Weights of a small image embedding model.
Model: 2.3M parameters, 64-pixel images, arch convnext, norm layernorm, activation gelu, patch size [4, 4], widths [64, 128, 256].
Training: soap at rate 0.002, 18800 steps, batches of 256.
Rows from block 5, named by matrix and row number. Rows with one number belong to one neuron. Each number is 128 + 32 x the weight over its row's rms, rounded and kept within 0 to 255. All counts start at 0. Numbers have three digits each. After the name is the row's rms in percent of the matrix's.
# fc1: MLP up (model.blocks.5.mlp.fc1.weight, 1024x256), inputs 128-191
# fc2: MLP down (model.blocks.5.mlp.fc2.weight, 256x1024, transposed), outputs 128-191
fc1.617 096:165119122110152091118115130166129102111134109100122141163152172094135107095117122145109127143150140168092122161133144138133148138128169126104090096085099104141122115139145126191110088145144109
fc2.617 090:135094179133110179176111096100121158158113103111117087091119113112216108144159106150152080113129141117115135118096149118162159190124079160154124151133160065123120170163097164128201163038184146
fc1.618 098:124131122145160128109122171145127137102098099133175234106123123093180098131114119151110160083154124144192102094120190141129184128133093085127103114101149172175140108120123133125129091169160108
fc2.618 102:122138073089106103125122098108123107146126152084179138074124173083081140191109092105107200195089117044146108114114147188141112151133160145136154146151131133105167134128073119110131043120146128
fc1.619 097:198165083141052139094139149163139098064146162149074141141160087068199125132114145152112129138092156084162130107205131135145139158127045152154151103132097149199133153185130169138163189093119121
fc2.619 104:147133136133142109131153126118154163130105167071086144125177160119151163103160117119095146118146090116147185163095128158171172041106121114156187108154152155160149206081107128107088098147107175
fc1.620 106:103176144130100106051157120159123114080141159197136124102118149134144128163145077169122096140141083097130125113145098174158128152113175104161182116063154107206130135123136150152120137107076127
fc2.620 108:108136113142148096098113120186119149153105241128086096192118162090076108157099131191067094070098102167137094145117151127225104107148163137130120113163130140144127113148142123121154198132117097
fc1.621 100:213096172137183115160099101134097070162108102163099163130163097136130134152110140145164205067070160121098108069124143087042141131150132089088192149128106158141128079185149137198146182133121088
fc2.621 096:069120161086106123136158150126062129195142159149114136180153169093179093105038214124168142112061115148133135187059128143154124146126151122117117153110088138146081117179158126052100118062119116
fc1.622 105:059105120166190111134119149095169107017143141095125129112100116112149113070103110075134135118110102162153145125123062194105094141157115101114161111121066138125137136102101095136155136076122126
fc2.622 101:157139189042145179107098178150178089105104133098187131139177149146149154200125140167121118117114113104120079099059118126065154052134124140094150141113117173126148158053095120109149093126102091
fc1.623 105:038128085181190113073134073085151131112137125101170125125143106061110121118093112114110116088168100138130168137095081206060121166131128172141152118061037124165145152151103098184162091124142104
fc2.623 098:133124150071177135150101162131143092078151136166171130104091069146179147116114175124141121149191157115167091122080151102097135036112162127119144111079113140128100119133111105101126139122171122
fc1.624 100:140135161129154165127148116155088131164106138074118121146122143098159121124145120095122108129151104164092129124150097104169155144117094106114153194097128156096129134123115084113136135090144126
fc2.624 085:111140074137153085121088109104141133099126176120177134151197092098050187166166118081085135140139103069114155135166114097078086095121083163198134157120146103121146165146174092087143146088185113
fc1.625 093:141138146161099095104148123123159150110163155098125150175130105081114073165099111148124178167138129076144182108119100073150112160155134173167115113107136147145135153068168150138082067143152112
fc2.625 101:128096132100124140110166117071096168122091128111131112153132039151231149146139085140141099099074122090109154116100185113136105099140120137168120155176107106130140164104131131144156200059134117
fc1.626 090:097140105098136129130115119158163150096070145178090094147120096109162127131169103123132102178090140069145119087119098118176091101158154115100135206153110122108141121182153171098089108186131113
fc2.626 094:086121075235121116133112116088160141139130126119138160098105124110037133111154090126101145114125151111113099155146074200195107159118111154125145116150127121098158124105106108128124022144144138
fc1.627 109:109123095128111091061115119175074129156113109157050090086164129131141089128115109168122055062186151129119121152114063128139147109113179086133200140101140171105126167199100133164164108089139134
fc2.627 093:130114150148154130184113136112150132168132197059085139153166160134160128111159138113041173088170201139144131116179125079069147111132108141126143138096126151111137088149129133151087131122142112
fc1.628 093:132128114128162149206133109095133176083125104216117106100118159148148169146134166170128128201185108168106129163142141134184103114127139168098102123127079107145141129157077159120078134221123078
fc2.628 100:110152129125114149170131169100133117140160129145160172164148149101000087092136127092158149092110102137138145092134117154121157162161104141087080146162192115053160122129132102096059107185098097
fc1.629 093:146147096116167092162107090066108161097110096146131072142158129121116138098091092116101090064148155101094096138117117121091131143135167163111096146107095123141151106120156123123099149167139144
fc2.629 079:123116157176118161181090110158145128129113170106122108093119108118191137117137120165142095141146177120139150095161138133160117176119098202171128162135133161157111177056129162191150099040186104
fc1.630 109:069124131108104140054086128143114085182110054180108129159131142171143148103158150136191141121164155094150107156120137154173118058089149132140148157135154165150123149126148074110107120113125104
fc2.630 104:190159082153124137126133124112100116103161162112154134101084119143051097158105081154097123091119152111146153123156124175105109155127180098081086133130176171182134051133094119149113170092089146
fc1.631 091:115095168167099108078128112186138149142058132128081137158125147133143167106142116100100091105113113118117130101156131098155161114104115119107152221080136141053129120168132089114101183104138174
fc2.631 085:068101088164071143091075118120184101147190071194161129126150100124031179145157151109122113104110182091096118149145090075176094149138114182165175132127102143125091130145156131115160120110122121
fc1.632 105:096157088150123087144107163095142094053159105148103116126118174140073177052127127118088177098122121086114093162118086174157108152107132126151110117135140127128133135149111110105145081127089116
fc2.632 105:155157189146165123159103109131112123189066152113115125168159123140142105073118079172145158113137160182135081127202105155123133113157109126138148150141172138099157123125132125085085130174058094
fc1.633 096:112176119133143087124181097148133108122098102135131172140084133138140108119147107105159133065116101080171123069146133125137162175086101084141119127080185110142162061099106112176120115088120110
fc2.633 097:061119119134118107117099075119109125160081134190146125129170148173095162136147165150153115152124155104097144161102112104162130153136079185164121147137137125174079137104130125119151136085126167
fc1.634 107:165125121111148114151126181121177136143137094160099080122088131139109144097078163155134178184097122139176144084152081084146132125112187097101124152104155123104135139198081119184151186063124124
fc2.634 109:094140166056122129188106135166106139133163115170118081141175173072210109135117148139133090160118145165112137131090160161193119137120135134122086158121125110067096120139168135046139082150117123
fc1.635 088:144113165162131137109128085106145147143157152130106146172061154099121150152106102185136124204161165196097169100218153096098117118166135145137095111110100148138138105073160118105148148162170127
fc2.635 084:143089128128132129127177124055096118096116046059150087117128029075144123104170134132120112084091123102102152109140126123109073144186159130153173117091133142130186130057141140091102197133150142
fc1.636 099:119122122150118103154119109142070137113146102071127168145081143121128139129094161112113179130162072123111185124112113150112128176181122115090137124146083157097188107095198141085066143078146146
fc2.636 106:113107139098138143104144166095096119099150060084151141147161044147177168122163124143146066200095078079083185116167139135059082116163106095128143128112136110128184144106164120184169156126148116
fc1.637 103:092101131187103082089161148157164122121128143156104117138158158147114110139111153187064142175133124117142087112152095132172120173084153128167137192143143099129121135093092083112071128128095166
fc2.637 097:087142159176050170130098113103161140130114113084102109117103136088111097164142104131098152103173195103086160178121139106146189121121115126086132082091150143129098123124166171127131151118075107
fc1.638 107:149129078145127097126125173101109094120163081151098141129169163125095197097086172115131138093055170151139101134127167154161127145142140136200121128127083136138106149137107127106174138141108146
fc2.638 110:191166198106122186089153114196071102204145175185116149119104130149145107125118138109141110123097152166141108154203119159106114128099133093084086086183134130141132122121096102122083152099065087
fc1.639 100:127135141136175045140162105120151148144153162086139106136149098159143172139108191103143120153136110126112136166111167105136119117166122091126108076092103207145185130212101154145045136121129112
fc2.639 100:157095088142037174128117183106167141124118166122133111096105125155077138153171120093132092167190077144064146127102160100125072131152078154176108098104158111167168186143105173184188170072192146
fc1.640 099:149059105124131165117143137165163129159142074128093079103136128073119062123126160126061135159169158090109159104144107117163110096127149108152127125100139135132145167118061132131152150136181114
fc2.640 100:090116165171145094224108145157153173130147160114120180143128104091211150136124155168107095131178105141128147114136151087180155122157122153152084104088159130137102123163130150129123161110118116
fc1.641 108:133073094163159093138133099110124103144131158131097127129059168139079131136077175134113235140127113182128118117139109143157139150140190088120155178135138181072153154091081041173142200151102116
fc2.641 108:180170113093169145115148117176116150122168081145101093214194135153082075159142154129053086136109133127104117152088083126124121126188105089128089070058142113107180099144120126051087140106110103
fc1.642 102:121087133148163065174148105079150142150160146123138148175101159144197171139090113093149127161131127167136145167131214111121130102090137095128109117130137126182118145190090177166143184122128121
fc2.642 101:146118107146111226120152146098071108093148096089161163114079127060049118157107152112135050090136120087127087137158149094118048135154119098111124115126094127158118113131032173128146181102146146
fc1.643 092:112134109106163203142176148071134115181129073095080111130113116184113143139132109122183132139113162094097142119105137092110148104160115187115071089162155137135087139068165126167175112127172121
fc2.643 103:204153139149174099113201152095111111139159078232050161133090173124069113114172159084134091152110129121106148140151178145158118116094133105096128101175165128172122138127094103169137116177131156
fc1.644 113:093137143181105123141100118117148155146128087110149189129062141104134103088107117110091175181127142146128195163148116108079093140165115170050097092112113130108134086012176109089123163086136142
fc2.644 121:136106134067132119098160125102107101109155006060128147126198072142175173130175138116096116160101114084112162115119137142074158121113096119093152123103085104122129137104138120217163110175151112
fc1.645 101:179126162135162132152172134208044096168106157126156093139107115127110110116178133138132112173165117115171145114133081147070134119139111128123143058096108102172123179128107209192190116101115129
fc2.645 100:068113091084138077148130092159086115121127189094079100155103115092167118103078119142159107150072103142121121154119103147171078096107126129167100174136110128148096097099156138112123089148126102
fc1.646 097:161137149160170101120127137168143148105128138168151154117096147175176107169122092139148123128156093134115102156136120147083102116116147131161145111020163108218157129167115170147128130100076145
fc2.646 105:076129095121155102110121138152077180150118149132070104170145146111113105115173172169121073112098126112140093132122167101185092173157163089135172105173135138138176126151178110159119164151153116
fc1.647 091:083138127154124189084166103066115119155124096169092102127106169113128124140086107132178117137111107096149132125127166133140175146127110143189119096100160148096147164004160153178162166096183145
fc2.647 096:124072100147175124101130105108167113122101179119138102161165134185080156150154139149150130150121181125115145127114171153125113123169121146133116146193170124219049106109093109137146114088136144
fc1.648 095:131173106168122076179117100147098168090093176152169146190149113148128143123134066144114093083146123173128116150109161128132146139154155145141096149118131119132104146153203089126099036184087124
fc2.648 091:110129100144074154131184112134116148095120207060135148127143117139216133090175101209103104098112187133129141155119112109186095106180101140136144110112123097097133120138170083218169158118087131
fc1.649 096:208117098091070157092119139153117166147146099196081152073126135039106122156105098196128167118125146098112172110198106106130080145171133151105146138116100164143109101182174166148082152168139144
fc2.649 090:151143182195128125201119112101128138096136168074136095138144078103202167076144155178095114153121100083088138100142176131078168126139129150194138135138123146116136160062134098137108158095090123
fc1.650 093:088128110080069142082179103124169172091084051096076148192111147116148112133125107107099132152137133113111119140137136153182082179141094172159076088149171121173115129084116119125117116137119139
fc2.650 100:158133065171121054161136136103095098097115093196095151141074185114107124163166157124101154186143055103127105124177152180141088129144145132117100100180176134107076117163073110113162118145139136
fc1.651 090:089124095120119097142108109175067084052109165134172090135146136167145089100106105147154134094140135118111119169064130159092129132132163160117081158036146119133101146145163102152097074113174151
fc2.651 085:091111130119139096122115096161129142124150134096090168138097126128200101123157086195124083077136163181135154154093120105158080137118105156157149146146119114129161138156147099211161146135139162
fc1.652 106:136126133138048118176104204116131109117114167149127139137154138145075189084074150075084164137092150108150127059183140145107128118177130151121144107134119145127144137227125085094115156107124145
fc2.652 104:130129254111088174165085135116127129127142078136121112166132161172159140104126136095158122111080103181117092094066144123151140138056109136147150091157104122059088138136058182137144095153155151
fc1.653 090:117155127127140160054117145067085100153134145116080089166113106165115152122125100060145093103126152112175152068125146165080181175176131148139132058148115198101151168146144143148202205149173109
fc2.653 098:110129170142152139068163139109180129132146166096095105167154110223083143112119080111145131087146148085116103124109130159126112087115166106118195159153178147166114180102131134172126036127137119
fc1.654 102:131100103107140100130125157191100136109112127147125072134104161195053131165030072094145180109098136156141133099172079133158109120081170137099170164153157135054125138153093073143098187105146158
fc2.654 093:155123171106150105131104148164179107105149099115115094158184148131089080154153149137141127074153136100135134177160163106168153084152112100112203178085142135136094124118156156099129176080106138
fc1.655 093:155145154097146167109162116186161124124080079103077131116064111125137141098121125135153106121105138103083126125161139115151065169159053182129108124125160132208115099124089080156121109082114054
fc2.655 092:133107154088187113143146140172148145144067119110120168116147194104069144034139193087127146106143116057102158147168141129099133140122110149130128136144150118134144170102133101105121104075147145
fc1.656 094:154150160165089134141134101056145142174184180140142168157132102094111170164121137139147161143135170110081152096155112051063083141162127150112137101167117119124117115035127179070132079118143141
fc2.656 097:119136136144131118071169145105105128143077073080145086141107083113152139142150098124130093093102141107119152128132140150072137103140124137150134150202141148071156142092145141115121165132114140
fc1.657 096:140110137201062164073118154162107137118114154118156149126119109149098145148087151115103165086061100090146108090095163162126167135120151142136115108075147075096150127138122104123122192128100149
fc2.657 104:078094237154144126088093172143120150138116064255091119160105130131145157113097178108108141097118110131118130146087119112139134169065151084157103113117094157106075088125137150102115105149123128
fc1.658 113:122142118143142159184148156123119183118118073167073086121070161168112135080122126139028154129102152137169058170158111169158139107100136062181107173166135103143109117139110114105140065128095121
fc2.658 110:142127175092155150113134117191145125151065229130153159207160172076178114146082130157136177127079145186095119134149119113159124109142162104104150117108153180149083123101147115080136178157097122
fc1.659 102:142121130118207090173136091134146129122120105124124126148086108134202075038181181175150093147110109144131137144130154142121135089174090121169179174187160174137134108116140159082145118081107106
fc2.659 104:168099106120166192134088132164132085182098184100146174096137164129100179143130124185080089084151111146095146153106125105140113140158066145128116110165096097195174113071117119132137146140149084
fc1.660 091:133093100142146136136097111158151197085094151159157135153091152113168143106134113117088091165124133164115121152124139126201119104100097133120131192170106127083115137201140072089063176186139134
fc2.660 097:054150123182044125152076141107146117127169082144154142109096109059027134130138097058172158104128131140136114157189128118175111112100101152118110140109113102079179125142115152121107139129107126
fc1.661 090:095125108110131193150164098111138134158092105139079110122136160130135108122180138127158086207101112148132113112107105061164124111109127199103118171120130145161124158104128148156145146089137092
fc2.661 088:168093124176178079157088127143134134100102083148141107152120157119030149154147108100125101104128144044092161173162155115148142106137093164155170132134094092111165120138153079149117175121187081
fc1.662 109:109106120093120092163160131137128140152153195127144134111085144170201063165123150145192186119107145096123128100125094117036118071153102125055119151154184122085138129108173123131165188185150149
fc2.662 109:104135140099137099158138144166139102128099136123111156131183131085107150141103143138129156135103109131072131136050107110223107146115100112141119180194086142161194144104117144099102136206102124
fc1.663 107:110142090166148140182141154127174168151106103150183077135165143112107127075145076162149115121111113155159171194109114157127062133162112121137181121125122110083122142138036167094100048085120130
fc2.663 110:110120181059171070134160139155142150127136148166199119138134136109137179117163146145115113192164082093155132111087085143139200123112113130168160136137113151109113124105187121112117183155151115
fc1.664 088:165137113175042154129097107104141085095147134143095176166141084057134147149108100208111206110118154089062154089163098105126111164150098138095117138124122182149095122141166154078126151140130108
fc2.664 088:100141145110109158093195117059078155140158111060153114117150104096197200099171119101073104119136083116102189097101170152116137118175129153148115153171122156067193139089180107163068149167089165
fc1.665 103:105140133171161114104166104096178154144158087082146101132084162162125107083109176140185130125151095130145157141126091111127129113120145108161137132091165131077141087091111227124171114112109100
fc2.665 107:157114131094131135078102169122150117102075149178181123136156045144139146152134100166158137150178151132126152088122140064108083120180174112129111114101113106145156109104123153089115186140165087
fc1.666 094:068124153145124192139168124074152127151112071141104146153138090217138096120176107142140119148164139123137141121119135170186102138134089148149079105110163095197161102063141132141124087152181129
fc2.666 103:180119076151116094209148082147091125164115120182101120145068160166073082121114144080121142156171126105154084128136158184106128124140169104149132110167156126133095100190141145118202120131109155
fc1.667 115:085085185150116190082132161101081136171122091105072150185139156150150105120169119143156113159117134126140120114147160177148133073090114152125119100144128178164124155100125108089119159120119130
fc2.667 109:175098108125123170151171131102130127136144184116126099100055144170085105149137155084140205120121171123176159110194150152099116159130116150119149114168119145105111102141096135146176121096107121
fc1.668 116:118154149112082140170102171121160110123174100128105084145122155172134125053084155121131160157122160119193160129092088139186113132128133114130122165103145145128129138113053124114120115094129167
fc2.668 112:151205146097123199135103145161138086107077146177207142148164126120150137212130128164117178178142123103124129112135145078072166122187168145085108106113107141151131127086081161117128157140078076
fc1.669 103:083080118137135078117095121201084142121156121160102119116161167118153149087093118120108103131133149061152118163126122165105101126109106116100135130151129155146138136208093058131117095177167135
fc2.669 096:134143089159147130199129144162192132132155120087158130076112131138081106137174088136086103094131162101126145098170122056074137171079114142091115147098162164135184090138072157146105128099127140
fc1.670 101:062137121151052207126131112064119167134183178080139081189082144161095137068150183113174122149150130103110196169107119110090130148119095134096105087130180062114135109015133115065125117079119121
fc2.670 106:158116137126143120116186126095128163054097062209141093131103095142102153117138132115127126140131139088094151133171179141073100140159114112164116144129167153089122168094130159183153186193135128
fc1.671 107:096113094136146081116121162145062104138118075194110102160138126118113155105126087140162119121154185090133079134143107132121124122080089147112152129147116159087124139117113071136183143153148122
fc2.671 103:168137101177128143176138105133145106159121126109134137099095125167131141160115123082112137121126172134149133113198109085076107149103152116126106117110137153113190085169097142147127187137112152
fc1.672 090:149139113022158131103146128123088129064111169186072117131051150167123139164161145164123164164132132125140141135172098151135099109147183124080123176078133105125134103141140079154125166132059102
fc2.672 101:157133126162091049155120135144092155125136143170082150132165098116027079091103088188128086070061102146122097166067083136198123138150197136134110093133144151140163135113155098112122152176117159
fc1.673 092:221203088135103090128133173110176147177126193144103148142125078103061173101140112149116125118077140082093120124171163087116089163181130171120133160139184134104095134121193143062118099125121134
fc2.673 094:138163152130061177130171158155134111159086132112125170185107127169201099086131130181146117113090183139139145158110090149114111094087132122087097111177056095087115147190162077183178164151103132
fc1.674 108:164117140177151101197120108144092056169072110187091156112144144124144092137086141121128183085025160125130129114111126166069130127174156109143167116090101157114150128175133097164157172193106064
fc2.674 102:116122181052125099153151134130055175157095130212104097207154152139147071048057165117183136133097111150127113179084117164153097174103112140156141125100091125108124111105114137071070129110125110
fc1.675 108:168155101151106074102145149094177115097190143140125091149172165121103136029167142156087204106118138103128074157079122117109135108114123132119154115136132148102127149138168111139174090118134132
fc2.675 102:143121188102128162183143074170135148188068169064107121153120105166228120037134102177122106082130170196149101128147093142155145144129126123121106132170165140122116132103163128144128114227099129
fc1.676 087:122081102170160118147153183104143070155086117127073158135134112197098125140150130103122145129128163159183142087100147096120175128099183137132112137169150199059128124124154117159150146095178129
fc2.676 099:167153142153137136063111098122174090101164115145088163155156156197013163139130098131122124096150179089107086088103126170097130116120155119130212130127106163156155166138090132168114089101126103
fc1.677 104:126101114103134185072111175088110124132187184152133093169185084148137135144105137097166078131130129127084182128076115174161173189086130197180131130161124089189160135119118127105099108137099108
fc2.677 096:100134161124091088181141150095158133145131131227129137118067085134189002162099147054136170134177136142115101135204154139104205137064106123158142104154118139079092156173112180127104135097097167
fc1.678 101:167122176075157161127117106168108143196146123123068130154120121075078165175069135142133129126146110079127126136126135080095127079137116094126122130126136130156101094186170199135150190160144101
fc2.678 097:086118162158084150192166146112120161151110103110125068119133120090176128054081138069151158124128129134109146147130127139133109182112122156168139107148163144074102162108143102128113078060137132
fc1.679 106:074169150126119138142110138121092126117102096139132077169117135157055153099111117137104174132140116205137210178164089172139083088177117089156102087149078102109161106152087122064126138117111138
fc2.679 096:095139170126126069117140122185147087116215114168182057174096132178142102091061087132141181143139098119152079112143086159173175096125159097120186189102175147102112188163137121070126187177098129
fc1.680 097:166123131153117109161081062165077148150111197150136184144129107089106127200117104119125141182131136189052147107146162097078096102190105137125110091085140119089116118122150161072094099125155171
fc2.680 089:107119156105104109103168128112083134070107061128121091115086027076222153116130117139127100140093119081094140139112103119143072092140154099105122177159127105105156110088152113128100174150130117
fc1.681 096:106093136212158126087119171128084117154079095110151130125149082181070134143074123113159150100167139123196158136150154102155156114137183092112117051083105139108176148185159104131115138143096147
fc2.681 109:135143067117185141104094140124123121097233118134125120134117131158028119182116159103100141101151141102146109046105123138019123138080149129092170142069130118145152103163085154126153049126149081
fc1.682 100:089110166166101161134135061061187178082235164135082132141112133152119094101098173153119133107133113148121155136090122136103090169076155167121188093141138089081106113132120150095134111096067146
fc2.682 092:107141149081079168173106128113138121077123057191167112102168076139150108147147098071184180098116115171115116146083128054089172128147155115092045142112056108099104109133171150104120161135105130
fc1.683 096:093118110155168106126138126124067133108126139124098047102106140154167076111100128101125121102135109105155125090134088146070119127137116166120165117089068102095170182145121099153106070097114149
fc2.683 097:083068183095201119133137150121158087142062180134119089152147147120220096117114113202139127120140159156128122111138133138149073104157110120143166174136131148117138142057134136091089104189128143
fc1.684 092:141114118161131156156054117112127168128115180119089098114125139149115108132123140095096115139124147134051146110075142201150138116141065165094116164134138128126160155160113079120104151106167112
fc2.684 088:128148159112124090152142127143148147140165121182102107137117107109092088158134108044138107094113127117142100182177158118097225113112078109120104127073134156099114121183148116167181115056196115
fc1.685 093:103134060180130095116092125127072185084085143117083102141173099123175115101088110174123087091135146104108164145130126114105148113120153137073131171097043128093101109164163109148164129162165122
fc2.685 080:155119162128114159205109114158151127108109092062110149068128032154170166113158101118101138090135156106173149088165108134104141175089150179137186151170137154108154114157100141201164097106204124
fc1.686 109:129131107186156157156122110092166183162191084149133140114155183055155157070070119111146097140152148176106147164097171111108083169074147107132111094112124136143113122114093134101168143154110128
fc2.686 107:123160153106092179167155121089046139159117170152161130150142066119077169103154152095142131165118152123116140121163116122071095164152107097162075166215099128119119081062162147161097174158136148
fc1.687 096:066176129130152166137093100062085178144156146127114172173106100069160179170077128129141150182115194122103134128161156112146132135150113134165113136169112116107136109109156162083146065171157098
fc2.687 087:149149116151063132099196107099074131124128053111128119110104053124170080099142112106130118100099128104166144151156115138098155107106168140079103166162137106073159161101136148166121165138112131
fc1.688 099:159173141186160166197137114168108138163109119104167148138158093099160102129097163098199075088138137059124099156127129161099146096129023139088128096119165150123137072100152062190169081137096099
fc2.688 098:150109140081097092135121155126117132114071143179183120084157124139106234133150207102090139138143118118098136145106170145144142114139157115149151103123112108191123147122146148080149082135190158
fc1.689 102:188132132124157087167118153167115114129115156140144137132129142163121176129076108130134128100141142182126073131114187132121138144144127097090141093060143074151187111111177112179135094136117103
fc2.689 098:142132131105126114164122120179108133111147152066132125100145135103186150165137165187098132123106144111122103155113144126203126173124143151173179128075137083177115145162150108134187170035164163
fc1.690 082:095099110140169101103141140090126050121100051146123142133073119209106133151168088128175126108072088129198131100109126099135156133105136136141129108110168163067157127120132116198167161118146159
fc2.690 093:125110132156117134061109091112134116114138126180138114165120190220047157142099127123159128059115164084141073125116150154098095133094194164162195151123120144152114148174128103165151118086137107
fc1.691 112:092125141104165097128124137146151104133109090177072088113103042153105163146114161139167143118108167100175130149143157093132136111072177148108167138140149108092141166148149086131129096100103167
fc2.691 124:184151023167140131147149129115150134103200092127095148117108158147050088153129124088131090118184104138143156126145117141109154134122209117112105106096172152164195092175091150130123127088093129
fc1.692 093:207135127149134119111097104191076157197168139143121180092059126096102117159134097171104119119113149127118141086149105112105121115148156123110121165079112148106084090223140172128098157132154105
fc2.692 080:115149138121154145195138117106112148125101113095145092119180084045194160112135136169137137180080094058090134128159130104093169142159118148190152134117146116134140142123131113135149155116123104
fc1.693 106:127105118080110166192143131160166181086150108139173137145105135163174136129085118148182140113162160109078132133099158103111085092190098152104080106118190120153095074108152077111102081162149082
fc2.693 097:156098082090132066175129128129140147108177053177145104080091161131093167116170175096101152176165079107084157144128123118136152155119161108150155122140154124165218138103132118133134142146151110
fc1.694 108:098125135167126136152148126126090103090071184101156128126191130172140083098167159056142079152147120150124119127124146137123140114187069110145118083121136174173112156072171087127140109113173093
fc2.694 100:155110135142187094171146152129131106139044140129131115143127157158140132135178084167101113131092147109086108169123111142028112076098070143180108159166144170136128091055114186189177065097123120
fc1.695 095:182127145133083114147120115183141158129130115154108142141137099032118110147154111163070173129115145144084137079188094117129124127142119139145144174080091137154145087148146182110118138158092123
fc2.695 083:145096178174085141176093119130102089125158152087136124115082110065207177112141129201113085131120097129139145126146186120114162183132132159166133106137129137147099117101116092093097197067079107
fc1.696 100:158172130166053149108135119100126089162185177156137180163201081122095148132107098139137169143144124089073118153128137087114097184142108157099133130135157150097091153128199112076138144130203091
fc2.696 100:169164119094082123096204151079126169134130133112144130138078097142203168096104125092108108112133136138083166087133119151044107103119118157163101177179146133077154137110155120183128127212117130
fc1.697 106:100125081213143137136098123150138127082127101123153190085152100126150106087080125101131178120156094120168173138115088199110113152145209154105123128107029137115120141107117117192110157088107115
fc2.697 102:149138159091150134136072165110103138106151097098158096123190086179137173170083170149158133135127128053090100102093140124006163071110112165086144078078095203137129138117128128127116096111154099
fc1.698 091:166097133127138142140105120223078119147125148094175184162122103111131192138094152150124196135123122119106161084137146137143152132152155062098136128114140124122144114193065156154157126140097127
fc2.698 103:115148094077161109095140160166087138165190199144128158094139121069109116144075155129119129128113128151159116111054114153150128154124154148130075135108116116107110104212131135096136045104145128
fc1.699 104:107122111133255084167195093110102142088099173082140125150134150178184112062118147168186077101136108139131147166105125152109165137173142100154154119158138127115125135114190133139136041126061110
fc2.699 103:091107089140132164095133138139125128133088219145110113110105159160108149129133122214083092104145180132113114163073148125191112113157142130157106109150128117149095110115126126130125208122138102
fc1.700 099:076157098176120139164152115034206199146195125121147089169102134143111096061157110161151111177149120131091145176114133127121060193125108156106180115173130116127128095122077164100133100120128108
fc2.700 093:133105164088116106154141128161135112139057047146143092136139138128145134119140116133152141097207137113113078071119157097164224150148140114111101159106104123122098132128196164106119148184152089
fc1.701 091:144158049101129117159167130070110105139152128169147180117079163122187104175165129175108134215138120132146139126124090118185115088128147176152113163130129088161113074126113179159078154153133139
fc2.701 098:141107124144120203196143132144139077143142114193134158104120194109063130137113126084125166154121117155154135133151166158130133134094116139149148112152078140060129149114162129157154076233111131
fc1.702 102:108151135168178159125082105190138203076108108127115104162178119147079158174046132101107127135112096170168190117175133131165090145117177109113122062129082131117183136176114072135137117102110148
fc2.702 093:033164120123093111140090180131194080088181070133151143144197125117135091193184156145144165128128080072078113119136076123148187059132179153066129159037140152093122126174152158074118116125143115
fc1.703 099:157107111116153105119187127153132078143127127141098143125163147190050101094121136171102128121122141166103134133138109142137137129125167080123131206073181083104147101136117108104085066093148103
fc2.703 103:114132139141133145174136118119124136156101158040098123201144131175253054140135067209101121103112192166137102156099096119211130198161131107120166150135116075155112148156165091138182160118208155
fc1.704 108:152154163147152111147147126157169160130158188119179169129129118068153111144134116117171113170122128125116110126105171094120126119194127088169100122090140120140097091087127163115052041153113105
fc2.704 108:136134108132165160102132117163067134111094105179154149163099107147137132166090117150110098092124122140117088159096139097162107169118101144127109144139054112152107137107122126176154207122129161
fc1.705 092:145075101145169151090126153106123146142090077133097132151180105197132141149161118133114136189152133137171121150143173071143149088131153091094104104168093122188160133174136169097142127201149143
fc2.705 098:152152003167131154126101150117160135168189171093096129109089124157012105142100071113118110149129110099155096059149097172122078183125205085087116115148149140137138087156095106149153069104130129
fc1.706 095:145125106138114084098161129193141105131110128073137161150150084104182177100160106191095132103082135106078087096097128122162108148150132067126073187106147129133076157131130148131047072147153185
fc2.706 088:128153120077096116108150104193083164135063201115097120107113108068226112158049087151079115127100131174076135104141117147161139153115090098150094128122067084129121103190191080182204098141144164
fc1.707 093:125175148170030120137131225100138143152180112168117144165142134146102161063121185091144157179099139055128149120182163152078145146147049142120140146180173170158105150114081159065079137085151126
fc2.707 089:128134124103061192090144118193169114173101135123159163178093168143188128096144110111132109185134101153148150138178153114098169126152107105105138114108121164096125192155114129100085123230100115
fc1.708 099:177177130132160122191155128198111150121112109138116164095107154191158141142113186116071121143080145148163108121140120173201156113152144028148122197097167082124113106118153147141097091112112100
fc2.708 100:153146070120120154145137108144127145127163199089099155141097211165142116152133136170115163102120160178169097134145151181135126121111135112033096125133116134110051140177168085154184138145108126
fc1.709 103:166100090118101152134116148138115136158141093182086091085166171084175097114150120165126087176127143078069188126173068115133143126142141128116144125158093139145126138159063121166100168150157157
fc2.709 096:090119132157133126220144130158136131138120177056125158112148092072173129095113124150128130141144079108135130147175166132127150097126106177133140170138097151099076174093149183139079115181107105
fc1.710 104:156109135106113091171147136139131075137153097154137178129129107145099182142077154104129161145095149105122087101155154118099105134123150071118154088145176085099135122164105099179143168163105145
fc2.710 103:121097189079109142124146147121178125109164143179125096158141139139085139086110168061206126079098114126146097096109124117129132147069127124155185146108124136095049127182155182129146099103088136
fc1.711 099:187085125118117103126141150146118141167108110098144107065104114035177128109138132144093114139172107149059146074132092160139135087154179126108165119146074129122117040143163151099074112124143120
fc2.711 090:065122216130099147199120156126093105137181184122160162075098098117255149155121149156131117149119106155098165142116143118091217141091126148143091081093113098129116088121103124064089116099128126
fc1.712 104:128093098140086143120186179093162088114129155150117141162093145160044104145178130159113128095131110116134091131093130122116137122102162103126197103126158140120079173106145140079152103113144113
fc2.712 099:109133164121119066116159088129134138166032129129079123189116136196196063098111102092133083125114128165138106140119098136172147147109088103121175150150118112131094066122111107180164136126149170
fc1.713 098:159150134109137130143151123109140059144116155134154140143177083088116157112116135086136109118079135155179081133226128082169124121175090139206116123108110155086124143157057111158149136109145134
fc2.713 103:104085201101139085064097111108112174121038167104122112103162144113129164094114155081117116131121121150110120157060138151136101062117113101149138090116189175189107156118112131097086187067139139